config = dict(
    model='image-text matching model',
    train_examples=97500,
    encoder_activation='relu',
    fusion_encoder_norm='rmsnorm',
    fusion_encoder_norm_position='pre',
    fusion_encoder_parallel_block=False,
    fusion_encoder_positions='learned',
    lr=0.002,
    eps=1e-08,
    precondition_frequency=25,
    adamw_weight_decay_other_params=0.01,
)
Rows from block 5 of the image encoder of a small image-text matching model, named by matrix and row number. Rows with one number belong to one neuron. Each number is 128 + 32 x the weight over its row's rms, rounded and kept within 0 to 255. All counts start at 0. Numbers have three digits each.
After each neuron's rows are labels from the 100 images, of 14848, where the neuron reaches its highest value: "top examples" is what is common among them. Only what is clearly more common there than usual is listed. The data: simulated telescope pictures of galaxies. In brackets: how many of the 100.
# fc1: MLP up (encoder.blocks.5.mlp.fc1.weight, 384x96), inputs 0-95
# fc2: MLP down (encoder.blocks.5.mlp.fc2.weight, 96x384, transposed), outputs 0-95

fc1.99:122112165110139123146182164130111134119128138184141148132173143125123111179137139120091144155117123177178107095087135093174059117114116167168158131117143154106126143166124105132175117061177163154165142168125140126046076120045101165101150119134192132129165115127188167067130072148174141109
fc2.99:067191088108131074139073121091106163107131074116140089126107116154173115119127115117133143111143141154111072176151116160128117117169153059106086167094141049156117171109071175118161083133138133126131140081119126077219156095178118116117113130119094105181106116154106121095096110172090106130
top examples: winding: clockwise outward (59); tilted (50); barred spiral (48); winding: anticlockwise outward (38)

fc1.309:101157101150120114154056080107126086138078171174164155136039113110086125094072091151115123046100108122147153118085138139150120102124129133097126102107129114090077104169193125187058133174113122136188107155111127127098159103174162123101159167132108163082109130123136100134119160173132151100
fc2.309:127075180122097164102154194135167157126169121117136157193210102146144121101150190107083164159139123123149128148181141118166099157181144146138116113174108112103139131141084159082177190095079123165083150174138087108115121160130102127105166091117104085120138148126109181117174106125086067137
top examples: noisy (68); ring galaxy (43); lensed arc (41)

fc1.202:172159130143153100087070143153082057133127125134092122130112077122134197109099135110081098103142169059145131144117134157109121116178140095063130144132122118130170147120148138145153074097198129150152144160159133142162146182043100147177150170128092210119148167116164120142173105126110160121
fc2.202:154117123135139146146128121125161164078162118169186129140126081093096097171107103112100065113118089128134146144125113164104143159136111130175034139104078152117167118140091136134160138132123124102129175138150030179156097117200152106126094123059148112139166128075154076092145179152096082147
top examples: ring galaxy (70); tilted (40)

fc1.193:192187138097156116153181130120139109151119182113152132131188182115114154110140128076106115113149191093135118087133162082135131158142154117173134136133152117069144142133043124099188110131158093175183185172086165136077128128171107123102124157109131123055118180151124128116141176144167143091
fc2.193:137102099177128125131130143137133119145113103163076101108102153153144135184105142148114163102125105157126131209143128181153137107111066105068130165168143150135204132193154127199081091120123109112137068088151101123178096068086194086138191129118103147112153155088151097084147160132136120137
top examples: winding: anticlockwise outward (36); two-armed spiral (35); winding: clockwise outward (34); barred spiral (28)

fc1.161:092154130111149102099137145146101165118128106184145164147072063107102202115159149137125116136095097058192149155131123114163129157149142173121108073154106106109114120103153113146151097108115126153152150191076048142137123195184123150088206118157152137082178140087134099128142109093132154148
fc2.161:152160132088134135150125121202178146100137108125185110129096148127124101110058170078174160088117180142125181140141183120090149114148135107081116138092098151141167153096069080144130123123142172111149113140163086135142142080071134067117044131052108159130163099140146135176091149150117102129
top examples: lensed arc (57); ring galaxy (36)

fc1.261:112198097129143104126135074149113096146153109128115143111213091100134124078066102091119081091134144157188165078120147083060122141121124173143094152121171087158147107096153143151155092111058115133100097170144177119153103128122134173130131192099123116105134099167147133169153144047116128098
fc2.261:169176104084111159179061148110061126222130104127118115174093124147112079145103138127167102118113131110129123119150158166106135140205137154103074188143098142137138118172120152106108137104143115068120073089117067103157120100101143101121119102129162063143114161082154098086088167094103120154
top examples: barred spiral (95); winding: anticlockwise outward (55); winding: clockwise outward (42); tilted (41)

fc1.104:167117137154181088159075097174140127129171110181129126082124043150087133051106133115128115086110128104121126138119157092141067089139149133152116115133173102155172167048159139132109119123116105081065152079166135164144113209143137113090151164125131129164139054127124128156110151128170115147
fc2.104:086143109102122137081217092104117162114109084163138114169106175118109074161090081167163087163111156078083112137156113110132136145126094113051159117103112139112124080174087093181150106129163101080162154158130101109180079168144129092122108092070083143125115135136152138109169141144129083083
top examples: ring galaxy (46); tilted (40); barred spiral (31)

fc1.33:134106087188103182189122133140170119120100149220135131127134147149084106120141193145099129149155165111122119107191105107132146174124119086131035133192139109113141200172125119172117167127125187151147106119118165123099100114131102155138091085109128161124148130158120174131126143158212115094
fc2.33:133124145109138180097161095186143108147146174135132158193093174148149140149147133111155191123090113106148129083101140112163125135130110126174228126078113192130127121121137126125134105070139112095130138158107093184114032162208121152136136168123127134193130165163170106103089117100110130117
top examples: tilted (43); two-armed spiral (39); winding: clockwise outward (32)

fc1.285:105115147100149131129125143097213197099083155121196109100142113151099133104117170139135185176100122094161064093127146080121130122093182128151147132194082156129104132109096123154125083064134130105153137095176160120110098109171136185164098120139128113127070163090115084142097150097164065135
fc2.285:153134135148091126077097118127113118135139123138082121132139118139115166125126108106180087080104172128142112175170163115111184130123108139103105091088122164116106163102113177105126180104156165162165176174107117107149181162148167148127122165164146205131170131149121178088066072108182226098
top examples: irregular (99)

fc1.279:101150145129121168170128133142137161134106094157097173114067088119081173107190140126117112106075151114181130118178143140133116099124105124123079092107073142106137141194185130131196125131147157125107117142152156111158082153195119092186086148130106182090126177045076084127163095123123139143
fc2.279:139093114110149146114085144178198173140163163076115139147170149126156089152091098115175107211089133141155135128118216146130113145093125143065185172132124112173099171114125065151101175078177094135142171134120133145131121102100120136117116091101149136156097155158103136097105074143161136188
top examples: lensed arc (53); ring galaxy (25)

fc1.31:139114112110155108113142120141174169128172180170138058116109098092129160126101107077089129143078106159176179085175071174124109143145104092110152124115167196112149095121137142096098087134195150102120102115131139087073139149106136140154086175102183147198129124057123168114145113131175124166
fc2.31:119142157118134194147126098147127038069087154096165121204131119083172130107153161097169116108131157111139034108162123119157152100101101161124095140143145096094154113118140121165167169135172181152126161120151122165193126147180135145151146136197161125093131138123152072144103081111145117089
top examples: winding: clockwise outward (59); barred spiral (55)

fc1.5:119173110098190082116102138118207126149139083144136144145130106127126097121140108088119165153139170145119104189152132163072057101154137139113117098160106104092150170118179161148089092136053127153136084200134127119141100152144173144138103109147115042109149098142149112188123099066085100145
fc2.5:125135106116146150165110151173169097132103099192177172183147113124161121135121086123150179086146111142124095129144143103090135143130138156145115174100137108143189097156093169145145067176051131104101092139106115111152107162080137121160101150078132061121187100081100126088190076143154163073
top examples: star cluster (82)

fc1.324:084111117122176191164177087123093123131186110083171179123110112158149118048185114087107119120094120126126080126157129068128095101154135131139189090097115116116160167120098130101122113056154116067148166105132142109161083128173141155111142072080121154141072181115160108110167109100118158113
fc2.324:146145110104137019127104167092101104124143159128108135081208059142174151116114118029178145152105167128138171099150141150108115117065121092111112137166075110149111121108194161125095096154154112129157127137133157136154139200136117129147122109131080176120117117133082184121103138151114129144
top examples: bright star with spikes (100)

fc1.23:131141084126171091106154152123131174153143203123159100171116135163144169080120152148108108106162135150226149101133106107119081106142088107120075148162090121166122139156158098101119083147113104140196164155169159131116112135133133095136096095094108138201141135129145122132202111139234145105
fc2.23:125159117113129137170120173136119177170099143157075150143113169168157172083174185100141140149103163109143107164156096115182108106146113051119100148097043162066153102106159159134138163146141161078109163106167112134160098110157157119158097139184132092140167123111109153069124167092079128171
top examples: round elliptical (75)

fc1.8:099147079108187120130144085160123120143106169191120138126145161139115129076132131170105082143148113136176141094123077149081144163139168158162131100141129090082140157083107107145142158168139219142129114118179163182116115151139084093155155139122173132069148132120101096083034159080167157122
fc2.8:136170154116065148108129120153147141109158101171114157117085141178076101079146120167104202216088108169119076112130124168149109088079063079116141101154154098088122096173110147158125117103073117093075130137129072136128110130154110137144102128141171110132151107138118152146146165149124036107
top examples: merging pair (90)

fc1.48:140152143107105124140134113067125152104165171140125117114146132135136132173101148109156102136182134149182153075103124066095075085107186190057166093142076113123133129099105143032138110140186157128096165093134088114123115114149150175119179139122136112125133178090117204124089093142083153115
fc2.48:140038133185154112176102142180131162159135050111159143129111090142108122146085146148052132145098083096089122126104183170129133139136092116144132093160120172152108166096125104219107135127157102121152124104103101187090128105142156060098136145119163146101148106156136075118169130139156114184
top examples: merging pair (83)

fc1.254:102111134100135140162115080105158178129144149208124131087191104136082085124076085128151085119154145149147106160144193117160105175115101138156051097188146077125166112131168128139122113117143136156105142148167172153133148131147181195179146168083127102106159119128067141147083123095076146123
fc2.254:149129111161093074133111181172103141135190073041118148162118102145118135155127105080127109085133119144146141102174080149150134114142156134143179118150097144136082133157126152116144086103114119118179120072091165126102141197093111119175089101131123107107034158192149187120157171107159105146
top examples: barred spiral (80); winding: anticlockwise outward (40); winding: clockwise outward (40)

fc1.59:139167116102092116170093156127176148137163103154153185118189157126129135141158078098173092105176186181084091068122130072071060114167161190100138100160156103107166132123150138146114167144125159127090118202106106159134141158111161138099089169113131096156098131152154131171112119111176144150
fc2.59:093137108154196105120161179092172098150071169132186110151119091094109073170055148156147119094147134147213121176145170120167162162091125140128173164149121147171154157146087175088158077153154164169150093143170124120122124138093134154108118190132147119099155125126105101126134092132084101157
top examples: barred spiral (66); winding: anticlockwise outward (36)

fc1.164:101130182184113182068125107138158152131114134173164105153132146092104136141075074093109133144108114110173121127168158144131108134142135170117119100150182111116083169105198146141090142148151122090207117126113146096090100136203068175137128142088108077098142163100154125095120090049093118107
fc2.164:158161116053058074110142149106177115121126092103082104094138154104094136170126175151116134077189136173103141090125168097083093117064130101176088134159144103113133120098095113125084105128136042151145139155147153072117151102059117132162116108107140074124093164126130165166162166127128106142
top examples: irregular (62); barred spiral (33)

fc1.101:101121184138113144067163202142123149096112127162131068097139099143096157143138113194136152137146123139145138128101125102171145103113100114175051134143079146064105110186125169136144141145181148165126166145110128159117103107118125143166122111131165108069097180161081091154099164207114190088
fc2.101:098089085126132139170056109093131091196118121115119120145090128096154145079060213104195095141106076148132128111114189131089121124155149148100129123161120103162089160135106137110125096157164154149091089135102080120150129155180109130087147123140072133188186125104129079115181113100159141167
top examples: tilted (42); barred spiral (31)

fc1.342:111116136097081137199144074113145153143106175103145154158163078069098072109145106133085153140110101109207138108071170143105176067100116103166150121162146144135131175145149140141078115124114150106111143121193157102080156100122133124142157082126132124147141089108096078072192174076100126131
fc2.342:154151127072113139107152092128149089093119063099142128071136158184109167134144138115188143115136146111070088142188054111111118125102086107171118100137118211117150190110125084135162105109127132142154164108043085127140107162144143149101098148110125115123066130117105176135093079151182105148
top examples: many stars (70)

fc1.32:178135130088150104094173087135115156132138105201092107082132075101155109150151189100136087064103125135174099112143127101087076119098146116120094130109131123149102152128090140095163166086148139179089172098201142139059136124111083121130111152054210150136151122137141082118087101130156121137
fc2.32:097127119125128157141079157214102119079107125109127129153178196140104084132107138164056186170159115097123149118041152186134160106106140202162123124152130104077131144137118152126102092098115091115151135156141145120144158179114101133141094064156088112136117106168109096094174102125117170079
top examples: barred spiral (70); winding: anticlockwise outward (38); winding: clockwise outward (34); merging pair (28)

fc1.201:090178127109151116108195079141150125094110118139132158116154127088144168112167159201035128110107095125119108108121132146132071136097127101167105222100108088075144175149085131210141143124126188108139143137092113128143072151142155157134115113137080192143097117125140089116113165089136121104
fc2.201:131123097135067116198096148188158117144175161114072139088103157139141098160123083106154076170075119141189172062081119071099110094139122113157146065151093134124092140153097148133169134094105178092127144105123185082179087139173079090135108162143154121147134121130167130146120094147129141156
top examples: two-armed spiral (42); merging pair (34)

fc1.357:074091089155187104061155141159081101141155204173141148118128130142047128131142111085110122124101137138169122135066149076107096119111189127191084089097113120135117099155148108104120176151133113140194076115140133120083092122109117103105111143107108110110174128143135056114146135165155178086
fc2.357:108130086122069082121109149125139141040096085149115123128163129118207154084127145097104163057124142146057126086114121090129168188112077109106113136129147147092141165127131126112090105171125139121138144127123109123179155193185127125177124156089147152146104114144121179112092086043113144087
top examples: many stars (79)

fc1.155:148141157148120177131163115101178059083140101155149137156102075173186137117172117111159146075153146095118138148144150161062114120121148171129082126141197129136169123159185148121085132122074140090158101148114170064039137104107111081081119137172143129125096108139143142147141058161116138110
fc2.155:148099167094133130097144127122169099172138175134127085186114131104082152153139125126140079113164151159165111146106162131185140125051173181070101078116069154108150167106102134109144131100200110114161125104122140137112082154039192103132166187155115105086169118127118148126119142091135099092
top examples: star cluster (98)

fc1.89:148150113130084122064206124116216119138198151159118110129154105119121136092120142174147109063105079121105166079153125055117077095161103131143165124172155058142126173130095131183129135117105193116121133103102124125104132097126135143182108094108140190097120132157143164128077110168121149112
fc2.89:054088103121118105129101123132139163138139074092070136118124075127086061137180129115120146111146094101125146175126109094143122119194135136134051141174119115142085175143112124179198146192151109140173127143107123141101139153122096125096128213134159132084119174098140130197101080117116125171
top examples: tilted (43); two-armed spiral (37); winding: anticlockwise outward (35); barred spiral (28)

fc1.271:095175127064091110152165082199092131117096095154138143154073088175057149128130123136085132134077117160121107092183131124139180123090135079167085161117119151063165144181111090125083148120137128141128129151136170129079122197133149125144157105134104062116136128160157115115096192095152144103
fc2.271:116142072173078193126082143124110127186168193109140136120146095103127099108175182173112119121129171143123105096129129148147089093117126162076128174148101143130115154140071114129167168077051098116205147145165071094148083086138085131116115163106150204130095122121124104156116113105142109106
top examples: winding: anticlockwise outward (60); tilted (52); many-armed spiral (45); two-armed spiral (39)

fc1.326:135117167129169099170109067156154121098133142124143108145147127165165106139134179104117109094109171128189123105104161092078088117155099168154147105129165109130101101137113109130187106063136099192046135143137159166114095115092107157120124103077110147106114114164073201081174123167081156067
fc2.326:142125092187076159174100152107122138162181083091152167095154130104155081130162099088163088109174081118097098140142168098144110111174073163088099139121150139125149144124113106137112138130104089138165130126156069059172179059128065095151128110133155124156143104126187052126135170165131127122
top examples: many stars (64); barred spiral (31); edge-on disc (31)

fc1.150:226072100184151107164096105136141113122150158105126128171141129152153191131092134105181129073105142073115144106086148099171173131152118082160121154113082126127140151064134129117117172128142097090153141138124167204112091182063109155109145138116085139176096138153145136113173144105077110096
fc2.150:105165147133138098077150150062148177106163143149144144115144125188127079155156195132085069152110065147093087179189163110163068101124198147133093123128117127123175075129102092118135131149130127093160137147131143081115177099084190094145127160141131077118121159104150073108168131128127102143
top examples: ring galaxy (70)

fc1.350:113104161138078105106085148175127165085150170194163124145100090186141213105115101149100107158133118138136126071081130135112150114144141096115086170166085118072123115147115128116148107164144199130160079133091120085068141106114105120159132110121105113106115167065075105062153066119100119113
fc2.350:093139129159120095097144084160098113109138127108122170159189078153115108186153171151182112125189122106096163155180179150166144128112125090153152163106181056113120103130142119095124136159164118149056148112175118126151050149154147110118129089078135181103103094136159090095126167137149126197
top examples: lensed arc (79)

fc1.244:138098142117159076095103161162094078106094200155125123148131074161081105194144101205073101163128130107146150115059151128143153130131145125143127151179081134155101133193114089120143061153163131147144115127118141182073115169128072137130143132117116105141155140150090119162125084153147087053
fc2.244:054133135154107152101136125093119182139145075152158168194124079100153133129123162147174129154193121162105146138133140137203155098149149090121145116138099105090222139170103149139176130112108155188147157112130126117099157124113181120108159177044142157110125125113108062107149144127175161137
top examples: lensed arc (87)

fc1.83:113193123181136125156113122145153128101162164177124140113201145116181189081118135102117179169065108163151104140147128139166148165154098136172064092138104171104148177192138141109128083095097159143061174122098151107107107100148117149185127196134120155113138167083129102171150114146103128122
fc2.83:158164164155124141171172162133116185144120139095139150145034168143152117153104128127121080138116075147154132105183138113204046172130101112086121094182125153188122122133163151156144166129163133061152159107114109153136080135126086168157127155198119186123156144160134144134145097103122089139
top examples: round elliptical (71); flattened elliptical (28)

fc1.381:127152125080191109139196142076127193145088092113149113163129136083182150106132192116101132173131113171167108109092097095120086120109079086156146124106139108091128117162088163133146115070146117147153156133096111127052111096118152186141146102114168133086173136121117092061081105118104118063
fc2.381:160184128113154134074090159072124111074104137135166184144036112154191111126154163106136113101151144144075145148083126155153132132152103183131100182131143076146190144113140108055165089122099104107134143157145091103136101073092099080119136053095143093078111107140131128148125131114127148148
top examples: barred spiral (90); winding: anticlockwise outward (55); tilted (42); winding: clockwise outward (40)

fc1.262:123162141129163079130119147168169135124091209128094186123160118147119167096194136088134156062133205147119084180119107141139047165137158160091156095107114114121136128124183082146174081127142144127172126130126096129093187128137118098165096169165092134103136139177110121090073123101147142103
fc2.262:123073156096126085119150106076112094146148163146145126166121112083106137129107057151109052139094035125115157092104123142149152099080086074104085103113082104129163112122120101086087134142097065055154138118119083140139110201096165113109189122105108128141173089129125096148133113121136103107
top examples: star cluster (99)

fc1.296:212116136092125114088091117146148133206161146179109148075140154116182132080147080105157087120121136129196107102099156130151113085127159141112151141102156153122102161184169131078124104108148178157134162145099195084177141106097134123189124163131104162126127097100111100111185160091153148078
fc2.296:140150164155140073159185064110093165144080131105085155115123127151129087145191132086143119140144183153117123184128107110105145099115076140172118102166156130160101118107108157129115115111128122083125156156175084131129091190121095148168093059133180147093146150190199169093122071133098168118
top examples: edge-on disc (67)

fc1.323:066123157128140093149117125134117181134060074097167106127202071149098089133132169176169097080130115083206161099174114146139096126166104137135076142164120167107124165145111070129089106154131110136200140119177139112112113081154164111100108126093165071081116138135096151120108143142120155161
fc2.323:229123087131088101136134087145173124136143124177120076099126141109123078141156107147107093152133133159112151160096155116057190150099169148173132144126132092129179118137116123126106161076105150058132122190091153114159110207073089125143138137172165113117138164080132129158080124142112095083
top examples: ring galaxy (45)

fc1.153:152167123172187159129105120177153110113181116178098170171157110099149141090099139108125173104095156115082061125067109131109112085098136160118126084128083127070129137197103099140102126096118148190092139092131130164115077122096150090150137176111175149161129162204127115065126145084142137121
fc2.153:162187124136171142093125122121142156177130206093110115120127122159116160159175140094147079168139107103210151109133161153117117129144115080219085142161152154127083171160134132105098116105169129069174186137092093111152120141190079197120134154138109133155144104163137129179126079146124121136
top examples: round elliptical (79); bright star with spikes (76)

fc1.177:087145142116189206123139112068091158110108109120106130118099105148145154075156168162089146208110097112164058160132096152110073138126142115119083143146130134138136132154083096151147116115123115152140173092125130128124049111126095141185110128194146168097087149156143072141100141105180076181
fc2.177:112128075117093050161137091176161147127158166140124119113093130163145110101204089086138143151143100116117138100119151105124131115115113144167116096151040124094104120081138161077109166123167159078090184153128126132153084155187129136092127162174131133121192117113058164082120108117158160071
top examples: flattened elliptical (49); merging pair (34)

fc1.268:096206133163129096105159068090143157169122187152173120152052141149070126133171076104113121129115189174151170153118081163135117160096138120125065104153087108141142152115125121114115131172121153145113124098078153135074120106143118117183177120166146179097128145119101056168144087106142142163
fc2.268:158163061081154208122122106189127185127149153156080173084167095147132170141158126153090108133107124143144112109161129090149135115140123170197099168141137099150113153146124164115139147079135134117170109109152194121135094173090112108133094207054151078135092125152117169102133117083110130090
top examples: edge-on disc (72)

fc1.168:137140108124143120196156060093158098125159171119112095074143096124107136124113106073125106115102163169148060136142134176123157164127155101133120050149151103134078144134096096076072111085188160185176120171141159096086110177071143147153121121072141125145168137118101165171094162108130133113
fc2.168:095124150138117177122137137109177100156121113120176142110102123014150171175178150127150142097162133126126139149135128099167216121163071091125163141090124124123180117170131108146130062166126119144125127123167108160157071076148138138142172134102141170116173085139148120086055142108154159176
top examples: bright star with spikes (100); winding: clockwise outward (34); two-armed spiral (25); barred spiral (25)

fc1.86:154112086048154144132180144132107081114164119124185079169164093140087117141151181102090052162110157077096154129134140120108122112102088159162182079083161143117150147155149156132100140090141193135136146180146111148112165069109118157118158177123126157145078184157133186116144118126120151092
fc2.86:111116174182143178108118147149122112145161061112097159032129171189093130117099097123161175076139206163159139125178180134169179171144167119136168181135102100118091177127118130120139152154099158126156116105093157127127123159180166144121133109147133181109102093136098159176129166119125159139
top examples: edge-on disc (53); star cluster (41)

fc1.170:119147140147114165133121069172159144108084101162144163058096120153156106114127142154126094160142099125115136125107169149076103108154089131143133098179093133171148169115134217158076084175115176095123103080172141120166109138073079089129137179160137199128143100116153159114143177073177136129
fc2.170:115168067163198152171152136100147111094158115120148119136133146098105116159104102178081133176081113069136141148095120120100073130115159155108139169197127134134088114112099162098168163137134161159108211099148116139153118121112107108160113082119074092131092124119092162148128106184089031142
top examples: merging pair (50); barred spiral (30)

fc1.105:123145137089178152113094161105183154149079094131102135122151079091146139111087099116116094148114115150137127118092192092102077097127136157163105116081096080067110175157165143108145095088136156065133144154165136075129166127125165197106124099078186219147101145151150095139128112094151090139
fc2.105:115120142125137130172137147183107191106131123106130128187160144148171155187111085101116148082119121154129098120121138151145109136110128121116144137155120171105054121108115137081149124147102193140223092077130151126089143119155064068071157056112110144126096142135100111137134050156147170188
top examples: merging pair (68)

fc1.355:135131107154071169134109105159059132156126112162097151135073141136116127114183127109142065092167107162106114114082149145108173104081143100167141104132175196089151201103190122102093116142156159157138145110079112062171184147158093155120143130075102129150116126081097088111124116133165189129
fc2.355:122064146146168118090145118131204098166100159129164163094155071083094113132105121135137152163137084141158134176099184156130122127130133128082054107138129121172145084200063135123138110186106125109075120168123132198116101144046099146146130095119118113138136137143151156129110085126103072168
top examples: lensed arc (26)

fc1.159:094146083146088124118086130143111163149107170142135202135134129105146154137138085157095128085107119095128063074118107120141164130128129139204139102177097145112152069142091130131147070156141109192173179110087143142075119079125109119174171180109153125136130129133165091066161137085079190097
fc2.159:179160137163147170168170131100074124150130148108121144100152106177162099145141144128118047170146099149149145136144091171177054115139062110047072134107096151173100157143106118142108201050159091115136148139107104160189122124137111126127109103143121097119125147108109116160116127148182087166
top examples: winding: anticlockwise outward (38)

fc1.248:108161136151138099174150132126173201118163137177109113134121177174115132157149136089075077179162191183122116132090167066136153178106116103083143120115093115092166126171114177110148150051106212132114132109131135107104126106088184132113148152158199147129101101103126156103109148151132157137
fc2.248:127123075131121115094093111125182107125151101085165106115116052122142132085098110182165187134110126094108137204116127148129110099146115161149121196137113085171114141120124133075118132126107126085137147130143132127106084145168054098164099165075100104192100175145135092183086046086112131128
top examples: noisy (64); edge-on disc (43)

fc1.300:119108180139133127141179173129133120082136161160082177119130056137119148087167185183072146139116124118128120131095141134129113144103185123189104128130068112049133055146069116137140118141194123144130155182152107097108095121155134114096133107118129094129101163080120106090122143134184167054
fc2.300:143210088109161149109083152118093150158122124133138144123130096123144096196144146161133134131103153154105114077108178164118101177181163129100068159114091143135147136125097135140119108076090132137108068111083160092113157109140105063066159188101083170122142147174120057121152156186167129097
top examples: merging pair (43)

fc1.192:075182097123138133084125100118142141126143169127170158143135124148086200137156077105115098131159107174080075123122079105152149140174134185101109149180150174114106135144139131119152086094071155140126101167138115155083074101161154063133146159141121137119112084027074134164155085127117155104
fc2.192:139143128178137125125168136176132135130150086171095096120169141116122144119129110147124133165061093135103140177157139148119095112092078072081147124146117159141159193114143102034122129156144117189116141067087145110150069150165129181138099102163124136166162205130116171171168090086100107093
top examples: star cluster (91)

fc1.151:155190093144106128153090122180121132139147127168140163118179139190210157168173075113155111136112130117175100105065078136085152147147129149122167068184115179100153133130146165069087094129138118142142183120174149095097100080151137136101144123071133100126183153147126140139107084179127141133
fc2.151:069116150103164113170162106096078118115108167138157085114137176109106098070080134066097079152141128155169188121128188122183107136078097161102123116112063105106115133101137126148174094153124142077124137058134126085135104164127135133164103182146122133171095159135111115183114146099205096133
top examples: flattened elliptical (53); round elliptical (25)

fc1.38:185158112159130169065153103193146173075123131101085086122144069127086171134119165160097143138127144130115177144102107120126097188113124158159158083135140178131176144083135139109105120080164087128169156123125132199117124130126084215117118096125118106100085072088176166143120148123168115095
fc2.38:135169141159204059124162089138179169127114082145160156159130166138159134133119128107140072146080091153168110162140137116143131093149097120134063161134076155093095142119089108129179118135133198089114168190139153154199101134209121145128070146122065147133128136173140136124127143119169133144
top examples: barred spiral (43); winding: anticlockwise outward (33); winding: clockwise outward (32)

fc1.212:130086142070154112108139141163177109153163150132227120133147128125150114111130097208094115113117118129105155096128149100163150130120146106204166104132137142069121155200148156116123128184152155108087173227125152108095166148087103096150123170139149185128157119166148074114133142102102132108
fc2.212:133103119119106211140093101128095140147122104081075210108120108158156129165155126056153154080080159129108122124086128102128129112132135158034150119135151128154121085067121154114192161122161100084126091098134072123126154149141132172147217119100081133128108124078136140091101132146101127151
top examples: ring galaxy (30)

fc1.108:103102151125132148126091154156123119091159163140139154127103160114138152085139090079090141124060150140121142133131117118157096109158099067137202141154057107114128070080168138126110155151186192104110119115146121142198163076157115139176075176127134182145092166102125151111157103074179077098
fc2.108:135119096133162108138125105089150049101089130093097087135145112119134166146136144073097128175170125173044166127121083145102133091089172106141128086129167186141182177119187083102125134129124087109115163097144129117100128137111153097136125080124120026161134103148116055100132101080134144111
top examples: winding: anticlockwise outward (40); barred spiral (38); winding: clockwise outward (36); two-armed spiral (34)

fc1.251:118112118184113117108095153144141142112177093118081122090067147186130130108159137138101068111098098111141167055138141107147057121161130125064171141158101158120115062162099114136101110194125151138132166132146112133071190118149114082085093142116112166152116122158040122148082162115159138102
fc2.251:156181111125162166135117092108053114158051118149095089164141086128143154112134174165166161114111098104074093146094165106096150180131109130143129124153137092099126150121138100112154124126086169161083070119142152146214094106159115130126179136118157126145120194072200133103153125154104073156
top examples: star cluster (95)

fc1.364:143148157048138088167112093155051151199180174147141108171163130113147107130162141122107113095125134164136131097135107056208162118135127163141125166129101104101122142079147091098083159144168130161157127155202158162131112117151084071119156154108057105107154127130146159143144103139081142118
fc2.364:125207075166088106175138163161153097056080102122117144184107147144186177107072097157105129125144144125112090145175135169149099154129161101104114113163102186107046121158129095119115074130105114126125147107121055092141134158158140114146098120160182146143106144144101100174094082113105095128
top examples: tilted (40); two-armed spiral (36); merging pair (33); winding: clockwise outward (32)

fc1.165:136155140102080101135090057121126121113147069149168164054087154168169083120101032128117080170071114165130084147109114109115076139141138149137149116134097092112203164099166145099090118121099131138103152096182140109136099127100132093132115134051184108177107113156121111121140094117108141129
fc2.165:098139117111165118080128108078125141162054130155109120142111053098098049109192104127094136126163068143120112161134112082127046112118105087114090136195133069077099092153083193100126088088112076077124157112135159092136105124115097150096136108119115105111087113127147112105131130104111121108
top examples: barred spiral (92); winding: anticlockwise outward (55); winding: clockwise outward (39)

fc1.378:120141039148206188134093122145135168100091124126133137114140200106155162124087124166137139196141155123149125150143127062160094079120108099139130136120082119157129129069113158057154111062109133117140148140166084144126116168153125099204107100125144155127079140133120109166108154065161135096
fc2.378:142123146147153058116103118131122142125197172132130117139127094129073164182087101150139132182066127139112135138152157152112157151077097097126052125119159086055108132157116129097111112148135125094123184104125130134117143133098153097109148188185090111194144109192172171117186133151180184130
top examples: winding: clockwise outward (31); star cluster (25)